config.toml
input = "log_mel"
norm = "batchnorm"
widths = [192]
optimizer = "soap"
merge_dims = true
adamw_lr_other_params = 0.0017
max_grad_norm = 1.0
epochs = 149.4
final_lr_fraction = 0
Rows from block 9 of a small self-supervised audio encoder (BEST-RQ), named by matrix and row number. Rows with one number belong to one channel. Each number is 200 + 40 x the weight over its row's rms, rounded and kept within 0 to 999. All counts start at 0. After the name is the row's rms in percent of the matrix's.
After each channel's rows are labels from the 100 clips, of 14848, where the channel reaches its largest size: "top examples" is what is common among them. Only what is clearly more common there than usual is listed. The data: short pieces for a synthesised band: melody, chords, bass and drums.
# filt: filter width-3 conv, dilation 16 (model.blocks.9.filt.weight, 192x192x3, each kernel summed), inputs 96-191
# gate: gate width-3 conv, dilation 16 (model.blocks.9.gate.weight, 192x192x3, each kernel summed), inputs 96-191
# out: residual pointwise conv (model.blocks.9.out.weight, 192x192x1, transposed), outputs 96-191

filt.33,085,208,207,225,177,139,217,292,271,203,148,243,146,205,222,146,220,182,262,155,275,160,154,200,120,223,213,269,167,212,196,217,162,175,222,184,215,162,181,192,190,175,152,143,254,285,251,125,250,109,170,191,184,160,204,136,138,243,143,197,209,238,193,232,233,192,245,187,198,158,198,142,228,196,196,221,207,155,187,215,213,137,216,203,180,161,190,243,144,221,205,139,247,209,190,133,212
gate.33,103,231,151,149,224,245,248,220,185,237,178,231,131,201,179,166,137,137,226,126,132,151,240,252,232,296,193,214,147,159,192,241,256,173,242,198,222,166,200,223,217,242,148,265,143,227,247,136,257,244,238,224,181,197,165,224,244,210,135,259,184,136,174,205,176,163,149,222,193,181,203,155,190,229,182,165,194,175,200,174,121,221,268,175,144,197,212,197,125,242,244,254,133,264,174,204,156
out.33,118,217,257,180,232,187,241,246,158,178,251,256,162,210,204,194,154,144,154,167,181,236,178,279,174,247,136,240,150,196,162,193,267,145,239,173,170,172,223,210,242,200,262,209,259,187,238,218,152,215,260,168,149,143,258,209,265,207,175,190,153,168,230,117,185,214,106,114,222,223,138,202,207,211,144,213,202,208,227,245,186,184,212,262,137,187,249,216,137,212,131,132,191,276,183,159,218
top examples: open hi-hat

filt.31,094,206,186,215,193,216,127,174,176,225,148,281,187,182,243,239,141,213,224,183,131,178,238,284,211,188,183,185,222,198,143,233,226,238,189,258,170,241,191,213,186,297,150,182,282,187,211,187,192,267,219,301,186,216,195,195,191,131,176,204,227,162,261,237,254,198,272,199,188,171,175,187,200,276,234,195,233,258,264,177,215,187,173,121,216,248,197,201,173,145,173,250,198,291,215,234,174
gate.31,098,246,163,239,205,197,224,198,220,199,174,221,180,205,220,238,266,149,253,215,144,174,205,201,207,286,227,242,188,188,211,188,106,248,186,263,122,177,171,252,231,107,221,193,221,207,206,206,197,170,199,186,283,141,255,252,173,159,210,174,198,206,195,212,303,134,247,249,241,208,272,160,197,182,160,273,254,211,218,258,184,208,225,174,212,257,185,220,173,225,132,217,294,168,182,149,234
out.31,112,236,183,197,235,203,207,151,204,132,141,160,225,197,187,296,226,256,294,183,243,181,253,194,184,195,240,174,174,221,229,179,175,198,152,136,251,154,152,231,208,127,100,171,200,244,215,160,241,195,232,188,244,181,172,253,202,215,188,210,206,226,205,257,198,215,178,255,120,216,202,230,191,202,223,199,170,229,309,173,235,157,254,251,244,265,176,157,274,206,244,204,210,273,147,231,266
top examples: bass guitar-like

filt.184,094,222,146,123,225,204,133,224,220,215,121,244,186,149,174,204,172,202,210,155,191,294,223,316,225,188,234,213,175,158,305,206,192,221,195,171,240,193,189,144,252,207,170,216,249,234,190,129,224,208,178,154,229,223,203,185,194,199,247,199,226,180,258,179,254,139,153,231,190,215,214,145,214,145,197,213,263,164,222,266,211,160,200,213,254,188,224,194,220,182,227,219,157,185,161,244,274
gate.184,091,239,175,214,277,212,208,225,239,278,197,121,208,212,124,165,167,151,123,201,216,123,213,140,193,268,212,240,221,226,138,240,178,164,164,228,208,214,218,263,215,163,139,219,211,205,242,192,160,123,213,236,219,174,138,267,205,190,213,191,252,214,155,237,232,207,232,199,197,197,194,208,234,205,182,200,205,197,124,199,228,220,245,261,222,193,138,178,190,216,233,204,258,191,222,223,172
out.184,092,229,249,260,130,226,225,203,214,247,275,190,169,223,152,186,199,247,199,193,168,194,190,225,248,195,183,234,211,159,203,208,191,208,176,160,199,200,206,174,173,191,286,248,232,191,291,219,294,236,281,218,192,185,180,220,147,251,90,165,179,191,172,135,213,209,133,156,209,172,213,249,179,176,250,135,183,164,282,151,130,138,233,203,151,218,206,171,201,176,203,195,233,180,132,174,145
top examples: open hi-hat; clipping; text has "clipped"; white noise

filt.27,104,201,294,233,205,277,168,241,161,205,184,166,247,227,214,176,187,164,170,172,227,214,266,193,214,232,193,271,186,242,225,196,275,193,261,253,140,103,117,226,151,150,237,152,198,187,287,191,180,191,209,188,234,187,180,175,207,202,214,194,157,156,202,141,262,252,198,229,214,128,267,190,191,169,207,210,200,214,190,167,214,242,260,202,226,182,251,257,258,221,245,158,141,188,171,177,191
gate.27,110,257,210,230,142,272,209,290,179,242,181,231,204,191,212,236,207,182,126,109,163,198,111,173,163,224,181,233,179,224,277,232,183,180,192,281,196,202,181,186,211,215,191,178,204,288,274,215,236,191,222,158,260,158,191,220,160,199,268,183,222,139,279,195,251,170,221,242,236,162,137,238,221,154,182,185,259,176,174,268,206,168,234,249,221,111,231,205,173,251,169,266,237,159,220,216,192
out.27,106,242,221,211,175,190,212,212,124,189,248,190,135,242,109,174,198,164,147,184,145,185,177,154,211,251,219,224,265,222,155,204,154,226,185,189,193,272,177,113,165,146,237,233,219,263,224,281,211,163,253,195,177,231,201,176,181,231,181,169,206,227,194,159,164,213,257,210,167,214,187,185,198,159,198,193,205,262,218,172,195,260,164,196,127,148,238,255,193,235,240,169,109,127,222,190,181
top examples: rimshot; marimba-like; tempo: 100 to 110 bpm

filt.11,103,234,184,189,244,173,184,182,184,176,209,96,188,211,219,240,206,192,240,160,219,161,236,157,240,221,190,253,177,174,212,160,188,161,177,200,198,193,225,256,151,204,223,195,225,157,254,154,176,182,211,116,230,205,172,146,172,204,176,208,200,160,312,139,139,124,200,215,207,191,247,227,164,213,274,190,170,246,203,179,109,224,215,231,210,272,286,207,244,208,215,174,169,145,164,176,197
gate.11,094,183,172,272,187,217,189,183,256,198,166,241,192,177,289,162,204,236,176,238,95,197,194,250,137,140,232,213,175,273,173,246,212,212,194,210,145,170,176,218,173,173,181,193,139,259,260,195,238,197,217,183,213,210,177,142,196,151,186,149,170,192,156,236,285,228,220,217,261,167,218,153,213,174,143,230,209,226,230,213,162,171,194,234,171,198,189,280,184,206,192,198,234,247,254,153,146
out.11,091,190,189,176,218,201,205,158,276,212,228,189,273,171,196,239,300,112,248,160,161,190,206,190,226,135,255,232,183,209,232,184,164,151,145,207,162,171,162,186,240,201,234,172,302,261,279,133,200,232,150,186,229,149,109,246,173,219,203,228,251,206,204,181,195,216,204,251,212,240,292,196,229,168,196,176,208,204,181,233,176,169,231,123,245,226,233,186,228,173,248,202,197,126,183,235,165
top examples: clap; tempo: 140 to 150 bpm

filt.148,109,197,213,200,134,213,250,263,207,98,145,221,142,229,278,178,229,306,218,190,321,172,181,260,186,206,213,250,173,169,250,172,199,247,192,186,168,167,207,148,196,230,263,242,119,211,173,146,233,192,192,191,229,148,159,187,230,160,243,192,131,200,217,140,237,235,198,157,246,186,167,179,178,150,211,215,232,148,144,181,240,161,182,240,212,183,288,249,263,264,277,178,184,230,232,219,211
gate.148,100,200,160,164,193,178,275,176,264,197,187,257,222,170,178,209,225,177,200,200,160,141,210,250,180,209,178,264,263,207,225,258,114,194,281,261,156,167,170,202,210,208,168,232,212,279,202,213,282,180,165,205,246,140,212,221,205,97,172,171,191,176,178,222,149,236,225,210,303,216,333,186,259,125,145,282,241,159,242,199,223,179,140,233,223,204,145,255,185,246,196,203,255,211,242,214,234
out.148,096,209,194,268,155,268,233,208,162,106,144,175,185,241,174,231,219,239,144,164,238,193,281,250,221,218,169,247,190,201,251,212,236,138,225,220,228,180,181,173,255,219,186,236,269,227,169,240,220,234,229,197,256,170,177,182,247,220,190,230,226,193,135,172,193,240,225,223,211,127,161,236,178,238,134,248,184,195,193,154,241,203,114,228,177,237,192,233,193,105,213,189,253,172,203,194,175
top examples: tempo: 110 to 120 bpm

filt.116,100,262,163,218,225,138,182,287,148,232,110,231,127,181,231,216,201,155,109,157,142,310,267,228,208,190,187,268,196,136,238,224,180,231,179,180,159,239,169,162,198,178,269,212,227,197,214,160,242,209,171,244,160,233,138,209,155,168,215,234,161,226,217,235,249,173,205,179,189,147,197,165,140,193,228,216,172,180,162,233,184,156,181,139,255,151,208,200,141,209,93,246,214,227,166,171,265
gate.116,106,263,211,95,217,282,177,169,247,247,212,186,216,206,194,213,194,152,172,166,199,203,82,246,187,227,200,255,185,218,267,225,231,199,234,208,199,156,168,167,294,196,167,229,172,264,252,181,179,163,240,102,214,133,246,172,207,192,193,164,232,121,180,142,227,198,171,267,168,220,168,208,233,203,171,233,227,196,225,255,197,187,228,265,196,202,222,178,153,260,240,236,204,197,172,215,169
out.116,113,211,205,219,176,165,229,232,237,211,269,241,194,176,190,197,151,130,257,193,198,231,150,212,245,183,208,212,114,141,149,171,265,150,265,187,174,217,233,250,182,184,250,200,272,159,251,210,205,267,230,172,128,120,235,206,251,235,140,163,185,149,199,221,181,193,178,224,179,322,232,181,222,260,199,178,251,182,180,208,164,190,196,261,156,164,200,185,235,202,91,151,221,226,165,142,182
top examples: open hi-hat; clipping; text has "clipped"; text has "noise"

filt.164,111,160,228,259,248,272,221,166,155,226,175,216,198,234,235,194,210,208,172,160,220,334,167,163,214,197,213,237,159,205,196,230,251,135,161,250,270,193,189,182,213,253,174,206,234,235,222,244,164,181,247,222,227,214,245,118,133,242,135,182,189,171,229,195,259,183,232,236,255,235,212,237,287,259,278,191,252,180,176,201,218,277,232,179,199,204,209,204,290,188,202,212,159,271,248,208,167
gate.164,097,250,170,248,239,141,191,223,249,158,218,159,208,183,171,274,164,163,200,185,170,252,163,214,238,261,229,242,164,168,147,301,222,213,225,253,163,268,215,265,230,220,207,157,171,195,195,164,212,132,183,217,235,179,261,142,152,219,212,240,191,193,171,236,199,218,230,230,268,238,272,207,205,237,147,238,223,167,169,180,232,226,208,216,211,230,204,178,102,224,207,170,149,160,142,259,193
out.164,086,205,247,258,254,183,178,294,240,163,138,211,189,86,176,177,217,227,148,214,140,213,148,194,268,194,172,175,207,239,198,165,227,218,237,133,184,266,198,241,190,225,181,230,153,231,197,166,217,222,264,186,232,166,185,268,256,241,135,226,291,205,241,179,189,290,198,209,223,222,253,255,229,147,304,178,190,111,145,179,199,218,247,183,210,166,211,263,209,197,177,167,210,224,176,189,202
top examples: bass guitar-like; harpsichord-like; tempo: 160 to 170 bpm

filt.49,100,219,227,247,243,190,211,197,175,210,252,179,253,246,231,267,288,244,173,244,224,256,175,262,271,205,209,182,105,170,179,195,224,193,122,249,210,285,227,244,265,196,187,168,165,209,266,212,158,197,229,201,313,232,154,231,241,237,231,155,181,254,185,183,250,225,233,229,154,140,179,153,218,185,241,199,247,200,170,179,228,187,180,114,186,183,218,197,198,218,214,224,192,195,197,172,218
gate.49,095,246,156,189,283,210,190,161,237,255,194,295,154,135,191,171,188,123,128,161,152,158,198,220,166,241,176,240,170,197,206,211,179,217,286,281,200,160,141,204,277,174,129,167,205,272,280,230,208,157,234,150,258,174,255,165,143,192,228,210,211,105,165,210,262,169,220,207,261,214,198,155,132,188,165,257,213,182,197,257,176,218,180,220,252,206,188,171,172,203,185,221,263,231,216,212,203
out.49,112,234,292,208,234,248,213,176,208,113,153,200,170,173,220,150,167,191,201,192,195,202,202,218,272,226,220,247,243,206,189,197,207,175,263,253,160,117,166,160,162,205,230,236,275,255,253,226,236,227,187,184,144,183,133,126,235,195,215,206,234,195,179,246,176,108,204,240,211,170,199,207,201,298,176,224,215,208,226,155,144,206,150,151,182,177,206,242,180,303,236,187,206,168,197,210,238
top examples: bass guitar-like; harpsichord-like; tempo: 160 to 170 bpm

filt.18,101,228,176,202,174,196,205,192,234,258,142,214,166,262,219,234,203,221,182,179,186,170,198,232,206,231,260,167,214,123,145,215,188,194,237,224,235,191,132,220,200,202,196,255,237,138,204,179,222,179,199,247,253,154,248,238,250,214,225,241,260,217,219,178,273,225,183,212,237,239,220,193,182,216,253,224,253,242,132,265,179,119,137,184,230,193,228,192,198,184,186,215,205,256,242,297,217
gate.18,099,235,130,224,254,180,185,194,201,219,190,175,201,217,173,236,278,220,151,190,166,225,214,221,176,143,125,232,161,217,209,276,194,185,184,310,172,239,197,226,290,233,205,208,254,288,239,193,211,142,196,192,222,222,289,199,126,196,181,223,264,177,204,239,250,197,158,228,262,242,186,204,197,242,164,199,226,138,231,234,190,199,149,159,236,195,226,147,221,187,192,234,208,256,209,158,169
out.18,100,241,187,186,159,221,93,178,217,192,241,172,211,169,258,204,219,205,159,184,237,134,137,180,196,224,109,179,133,188,251,231,183,187,270,137,229,194,158,228,204,142,215,173,208,148,194,183,247,179,157,170,245,195,254,177,225,181,195,204,161,236,185,202,265,193,146,143,191,223,170,264,196,197,214,166,115,261,188,219,202,233,169,228,242,152,248,200,139,289,215,233,235,199,202,222,186
top examples: bass guitar-like; tempo: 150 to 160 bpm; ride cymbal

filt.173,105,158,190,199,266,252,245,271,210,187,203,222,233,209,192,245,187,205,207,159,138,196,201,155,141,271,186,167,200,202,243,193,229,230,142,184,142,183,114,196,216,184,228,101,194,175,208,175,181,134,273,167,179,210,189,148,171,234,185,279,153,166,194,212,201,201,253,199,279,219,236,149,178,188,301,226,171,189,241,157,206,230,183,132,178,194,338,222,194,225,191,94,313,153,203,123,216
gate.173,109,189,160,216,130,244,155,227,198,215,101,266,216,197,171,265,277,148,249,243,175,233,140,190,169,248,156,301,182,197,238,175,173,169,196,199,194,201,195,264,171,182,214,179,205,267,203,158,210,129,232,207,232,197,169,178,142,203,126,214,195,116,255,261,257,139,153,202,201,199,223,167,272,258,178,188,228,212,246,221,223,210,231,205,166,163,227,226,130,225,182,201,224,158,189,203,221
out.173,108,141,138,255,165,284,173,164,242,136,177,196,251,214,197,193,162,190,214,234,225,197,214,144,134,265,262,134,256,265,216,200,128,245,157,226,217,236,156,191,229,212,200,216,159,250,196,174,227,138,155,237,230,228,193,220,185,211,257,239,229,228,289,214,193,202,166,233,175,154,268,225,226,119,218,233,163,131,194,235,229,211,160,177,222,209,147,211,226,169,240,241,195,195,192,184,118
top examples: open hi-hat

filt.187,093,191,217,149,213,137,176,210,228,203,211,153,252,236,220,261,191,246,223,207,195,143,229,216,192,184,232,156,194,202,129,249,150,182,203,227,181,197,301,151,232,166,209,249,210,205,138,232,224,179,167,138,222,211,234,190,214,156,155,265,242,208,228,225,280,232,131,202,190,259,240,120,147,261,227,221,131,169,192,297,139,120,168,181,162,281,226,166,214,185,195,220,160,140,150,223,130
gate.187,090,199,195,273,241,246,165,180,203,200,175,211,170,183,236,155,257,136,220,265,152,233,194,273,214,176,219,205,186,175,208,192,135,174,166,202,213,193,190,244,189,219,231,211,225,249,197,227,180,133,230,132,277,133,198,188,174,125,190,164,222,168,214,210,223,150,276,160,219,278,236,222,207,183,207,177,195,204,237,167,174,197,198,252,190,230,179,128,186,219,155,187,265,177,194,146,225
out.187,072,171,177,170,208,242,257,149,174,220,246,265,201,219,213,229,158,184,213,182,119,234,246,195,322,188,177,173,196,194,215,254,153,177,199,225,121,166,288,247,192,202,243,203,218,210,259,206,205,172,179,179,231,219,237,207,147,148,224,197,171,188,200,164,227,236,238,256,275,183,143,234,226,207,175,188,171,220,174,188,242,177,212,154,176,222,235,188,151,217,147,217,129,220,206,216,136
top examples: drum pattern: march; clap

filt.69,088,198,205,196,247,212,227,130,193,186,187,267,217,142,226,225,237,201,222,211,197,277,208,291,111,204,182,238,230,230,155,253,107,213,149,230,209,232,199,221,168,226,204,205,117,266,168,209,240,225,123,209,253,195,206,143,142,263,159,183,236,202,173,185,280,163,131,185,253,174,232,222,215,256,174,231,135,212,232,232,187,173,166,243,174,190,137,250,112,261,154,174,121,179,140,218,141
gate.69,097,248,191,212,156,315,152,203,236,237,127,211,141,163,245,218,134,167,157,169,202,266,185,252,181,194,199,273,163,136,154,192,200,120,205,207,190,208,117,199,235,167,186,213,251,213,167,209,262,255,193,187,176,168,223,219,135,227,118,200,263,133,185,195,197,194,130,202,282,208,212,163,232,212,175,277,158,207,155,225,156,161,233,273,244,202,205,156,217,304,161,206,210,154,216,198,139
out.69,096,133,175,187,168,280,200,141,217,185,176,153,183,151,215,271,177,189,204,221,165,161,243,192,206,238,150,260,231,177,268,233,169,249,214,258,187,179,174,188,214,168,226,165,90,239,206,236,190,184,192,194,208,195,209,178,141,179,242,238,196,204,250,257,176,161,252,178,232,205,179,216,157,183,261,222,194,181,247,257,223,186,181,178,161,225,156,272,264,185,251,224,193,181,126,271,226
top examples: tempo: 90 to 100 bpm

filt.180,101,228,220,181,222,218,96,180,223,249,217,160,148,194,158,240,171,193,197,151,238,168,192,308,236,166,247,197,217,123,203,208,192,284,176,169,167,247,214,160,236,207,187,202,203,142,182,151,201,261,146,153,179,210,187,289,267,161,203,159,196,140,176,197,166,215,231,135,179,157,213,240,234,163,202,228,191,177,223,228,265,235,194,222,193,252,205,198,167,266,210,197,174,209,178,207,263
gate.180,102,233,206,225,222,225,131,240,319,232,232,255,177,160,226,205,254,190,202,229,202,182,191,146,147,235,227,241,159,231,184,268,186,198,199,229,139,172,140,305,155,172,152,201,228,238,285,125,283,176,148,198,186,163,235,186,143,219,155,186,239,116,205,214,193,241,199,177,247,185,185,117,239,187,159,321,201,185,172,225,195,179,244,241,212,185,183,206,208,227,210,164,253,214,194,216,133
out.180,099,208,202,230,255,262,253,167,222,241,323,215,265,247,100,176,131,199,231,174,194,216,215,188,190,214,170,269,157,237,190,184,211,197,119,192,201,282,165,239,183,201,205,181,195,131,190,177,215,194,188,221,253,235,279,211,141,223,150,162,247,236,168,145,200,185,262,180,214,186,196,148,229,150,131,202,226,196,213,171,177,207,111,194,176,252,203,205,148,271,147,245,253,275,151,252,204
top examples: tempo: 90 to 100 bpm; square lead

filt.112,096,258,237,168,203,240,286,141,241,253,261,85,175,205,148,174,114,149,142,193,199,177,209,217,127,222,184,246,253,214,235,172,163,230,224,175,191,207,241,160,161,245,178,221,139,263,146,169,221,167,103,151,179,217,240,181,220,165,153,194,217,135,183,128,177,202,185,201,209,228,155,300,189,180,164,247,161,220,243,245,225,258,177,228,236,222,176,186,142,167,206,177,187,176,163,234,234
gate.112,100,239,230,217,148,183,229,179,265,247,240,241,169,183,167,171,249,152,190,237,150,177,117,235,210,179,231,226,210,214,235,204,143,173,203,218,192,212,248,252,249,155,193,261,241,269,217,303,245,168,178,225,217,149,257,226,172,149,134,146,252,254,169,176,188,216,204,220,219,206,250,254,208,194,193,223,182,225,253,230,119,211,205,208,221,164,175,176,212,268,187,220,248,213,124,239,166
out.112,093,266,186,164,149,258,214,169,135,191,295,199,145,270,131,128,97,197,186,183,259,233,153,190,174,209,176,220,172,202,100,149,182,191,148,172,227,245,207,194,199,167,178,232,153,182,174,213,144,114,187,193,137,166,229,173,183,198,168,196,192,252,192,145,159,204,144,163,191,174,181,213,261,305,101,218,175,192,205,188,244,185,191,222,141,207,260,234,178,219,198,219,232,270,148,189,172
top examples: tempo: 110 to 120 bpm; tempo: 90 to 100 bpm

filt.41,089,174,229,158,267,213,150,134,186,218,172,187,180,245,264,213,174,183,177,241,190,219,232,188,281,139,253,187,198,191,203,199,219,175,174,210,243,174,290,131,277,151,189,181,173,211,156,241,229,168,210,259,237,192,189,166,214,189,231,300,207,194,223,209,263,98,235,225,179,231,212,203,205,280,228,199,167,273,188,190,221,211,274,259,260,218,142,203,267,228,128,130,201,177,178,181,206
gate.41,088,239,157,167,147,203,128,163,207,202,222,221,158,209,203,185,139,176,210,236,157,204,181,207,151,204,165,231,142,182,226,246,226,189,227,255,166,189,114,248,221,162,150,179,204,238,252,177,223,199,202,171,242,206,296,182,179,128,153,269,212,122,160,220,130,167,240,248,238,256,153,156,151,241,156,155,259,204,185,188,188,190,273,324,212,169,157,242,154,245,198,194,176,265,234,208,215
out.41,080,235,246,227,176,183,146,178,241,153,195,173,263,215,195,214,200,229,133,211,168,187,216,165,213,191,199,123,169,198,221,216,158,163,214,191,155,182,253,155,162,244,225,193,166,172,109,269,200,157,192,224,166,167,259,188,197,183,192,212,150,195,181,238,170,229,237,246,227,221,180,224,251,178,215,258,201,240,218,271,126,253,149,212,198,227,186,110,183,142,256,258,151,268,205,217,233
top examples: clap; drum pattern: march

filt.55,102,225,179,136,101,258,206,176,210,156,246,227,230,147,238,231,211,245,193,128,178,283,151,201,223,236,158,238,171,123,255,190,245,207,190,163,204,219,191,140,217,186,236,201,159,226,148,161,268,182,186,85,238,153,248,199,191,220,206,138,178,142,277,114,181,227,221,205,202,171,202,210,243,231,209,241,219,199,151,184,194,230,277,230,230,243,142,249,230,210,216,176,216,186,197,260,162
gate.55,093,254,209,239,118,169,200,208,239,235,235,138,140,183,121,175,145,122,222,189,196,169,124,199,138,160,231,262,198,223,180,215,172,152,154,144,217,237,147,234,201,170,152,219,197,246,206,238,148,218,214,93,198,162,221,189,213,175,198,220,216,132,226,169,182,216,158,165,260,232,191,199,172,217,75,216,205,202,227,235,182,265,215,216,148,148,176,198,206,216,195,214,254,265,192,252,189
out.55,087,243,137,189,228,228,221,162,284,141,231,147,240,232,201,250,201,166,256,164,231,164,209,180,165,214,228,178,230,133,208,194,164,211,145,223,190,224,256,240,199,188,167,221,188,271,191,189,265,174,123,223,226,237,246,234,229,206,245,223,227,190,99,204,269,163,198,178,190,119,218,183,156,176,251,165,175,213,229,198,200,138,222,188,206,176,201,174,203,179,195,250,196,154,166,151,193
top examples: drum pattern: march; tempo: 110 to 120 bpm; text has "noise"; clipping

filt.102,091,185,240,151,244,273,162,231,228,236,126,304,197,187,276,206,215,178,185,228,245,258,181,207,239,143,170,194,153,243,180,186,194,264,240,243,185,247,146,239,195,235,113,206,169,211,242,260,252,225,255,242,283,164,255,253,201,179,191,196,200,195,266,161,187,214,231,189,213,222,195,182,275,201,239,180,280,129,216,228,247,175,150,211,196,138,229,285,146,209,208,207,224,206,148,216,208
gate.102,096,206,158,144,178,189,254,185,276,175,245,199,231,181,180,177,210,220,189,187,239,150,224,215,271,162,175,194,191,237,201,220,131,184,185,206,123,219,183,244,236,179,254,251,160,199,249,217,196,244,130,195,184,179,234,189,233,108,197,209,158,225,220,193,173,132,140,233,233,183,239,186,285,196,141,217,264,159,178,244,185,215,201,233,233,235,202,191,234,226,181,243,164,205,252,245,85
out.102,090,174,184,316,303,191,298,234,258,144,218,276,170,233,122,187,151,232,199,174,163,223,143,213,200,208,244,178,194,253,212,144,180,209,167,220,196,194,228,151,173,202,211,239,240,198,183,224,219,262,210,188,170,254,183,134,171,219,239,169,165,191,169,200,210,127,204,151,184,165,201,184,222,218,171,172,240,108,207,131,210,229,294,176,243,308,192,178,187,268,185,171,271,203,175,135,173
top examples: tempo: 90 to 100 bpm; shaker

filt.83,120,161,211,154,187,248,215,207,211,168,181,214,160,154,145,205,128,175,251,160,237,158,160,172,194,168,153,126,168,115,130,202,237,219,250,96,230,206,245,125,223,238,180,205,184,234,124,143,137,254,260,219,204,194,196,200,273,202,193,172,183,225,185,207,173,221,174,156,184,100,174,253,194,200,195,151,233,199,196,259,238,162,234,234,167,207,164,211,189,208,173,189,193,217,275,220,175
gate.83,103,255,233,290,238,216,171,211,231,282,204,216,198,248,172,219,234,217,205,235,135,190,193,228,209,201,266,221,188,179,161,285,206,166,209,156,250,123,234,210,255,212,194,225,209,168,177,170,237,177,172,253,264,234,164,208,265,246,225,233,223,190,219,269,232,201,173,216,256,226,222,137,187,261,154,264,202,241,173,223,225,180,176,195,193,209,217,173,193,152,210,222,272,239,221,246,166
out.83,104,221,171,155,234,238,241,155,151,146,173,210,241,204,212,253,127,258,186,233,211,222,229,149,169,205,217,220,178,230,269,194,181,218,202,229,171,244,210,198,278,235,200,154,145,183,109,161,184,164,186,202,284,173,162,216,213,175,199,248,274,198,260,241,107,216,234,203,230,173,163,166,239,144,161,227,180,156,270,222,246,181,231,185,172,175,175,220,224,195,244,271,166,209,186,204,177
top examples: open hi-hat; clipping; text has "clipped"; white noise

filt.1,094,179,258,229,215,137,151,198,199,202,246,176,221,266,155,226,229,164,168,183,254,127,203,170,200,176,228,253,272,186,223,211,201,216,153,175,193,197,179,111,187,200,179,185,239,196,236,233,149,163,226,217,178,224,166,173,184,196,192,228,176,159,201,223,247,240,190,203,155,169,195,202,276,160,140,217,247,199,258,226,189,333,216,168,144,214,188,163,211,207,215,180,179,204,203,181,213
gate.1,097,199,128,272,205,190,187,250,237,179,229,164,221,119,239,183,224,221,222,144,175,110,195,196,148,171,143,160,190,209,137,208,149,204,183,125,136,246,250,240,251,204,148,189,195,274,252,225,277,199,235,182,190,146,216,166,209,120,160,140,178,179,222,254,177,214,250,183,207,121,212,193,191,217,117,180,198,238,221,211,159,229,246,205,151,214,177,264,182,235,194,245,228,180,140,226,122
out.1,085,164,219,201,238,180,173,165,140,190,150,204,205,246,199,243,144,256,209,208,182,177,172,160,209,223,220,163,239,148,202,283,194,188,198,263,154,260,148,212,278,217,183,220,203,277,166,298,178,184,147,225,147,237,171,178,223,225,215,256,237,206,298,211,237,236,151,138,222,187,241,156,219,210,202,266,209,204,193,228,161,175,165,187,239,227,198,196,200,188,250,215,182,219,239,216,243
top examples: tempo: 90 to 100 bpm

filt.71,123,205,124,143,163,242,269,184,192,261,152,202,142,181,206,187,167,134,319,168,239,192,165,161,177,284,241,224,228,174,178,179,182,193,196,192,199,204,141,173,184,178,179,170,141,191,190,206,212,166,188,164,203,202,138,157,256,200,103,238,234,204,240,204,155,170,266,215,229,243,167,164,147,279,195,184,167,241,201,168,192,227,246,218,229,174,207,221,197,250,185,130,224,264,266,179,158
gate.71,096,220,130,203,204,217,248,176,236,231,146,210,101,204,183,238,202,181,222,250,134,112,133,240,190,275,202,192,161,177,176,281,164,139,242,238,159,101,212,199,213,173,181,236,169,180,260,222,259,215,204,204,259,143,126,145,248,145,171,178,262,174,213,187,236,201,292,181,232,233,220,141,145,183,193,228,169,163,237,216,239,108,180,249,207,200,213,237,194,238,181,207,248,205,245,185,195
out.71,100,167,186,96,206,186,228,171,199,185,178,145,187,192,199,211,170,256,212,182,219,204,189,225,198,246,220,185,229,236,271,257,178,185,183,283,251,256,204,179,223,166,182,206,213,200,168,216,209,177,189,216,200,308,191,242,229,174,188,243,194,168,138,241,227,228,258,178,250,213,249,137,183,205,157,213,159,177,272,200,204,193,259,180,150,137,207,189,188,239,217,219,214,247,234,249,161
top examples: open hi-hat; clipping; text has "clipped"; tempo: 150 to 160 bpm

filt.135,119,243,176,213,262,246,146,133,124,188,196,247,151,167,188,246,169,205,230,221,149,210,259,280,209,142,211,144,183,248,192,194,178,233,199,232,234,230,236,228,196,254,199,209,154,225,217,234,225,208,137,232,214,243,233,171,240,217,181,227,201,245,217,145,201,128,192,137,208,150,239,332,163,176,205,167,246,241,266,229,194,162,197,191,193,236,138,181,200,216,165,100,130,212,161,217,233
gate.135,103,239,222,126,178,223,218,233,253,198,190,223,245,171,160,228,194,135,194,218,131,165,151,166,199,211,182,246,169,142,150,280,169,188,201,220,266,198,138,235,196,190,206,179,208,204,254,172,242,197,225,172,217,126,230,177,188,181,110,204,250,163,184,252,180,193,176,208,165,221,181,183,197,307,194,192,184,233,228,228,192,218,276,249,165,117,247,172,204,204,164,255,230,188,205,221,169
out.135,102,159,178,216,202,277,178,157,185,206,189,174,223,227,136,152,176,214,165,262,202,171,248,111,166,177,202,213,262,232,223,225,196,203,207,260,263,235,196,206,219,217,189,188,129,195,175,167,198,212,175,204,257,228,230,265,204,195,157,190,228,204,202,188,232,96,238,213,283,152,173,227,210,165,253,185,197,202,247,211,204,233,319,160,221,243,160,198,259,251,184,239,140,205,195,186,172
top examples: open hi-hat; clipping; text has "clipped"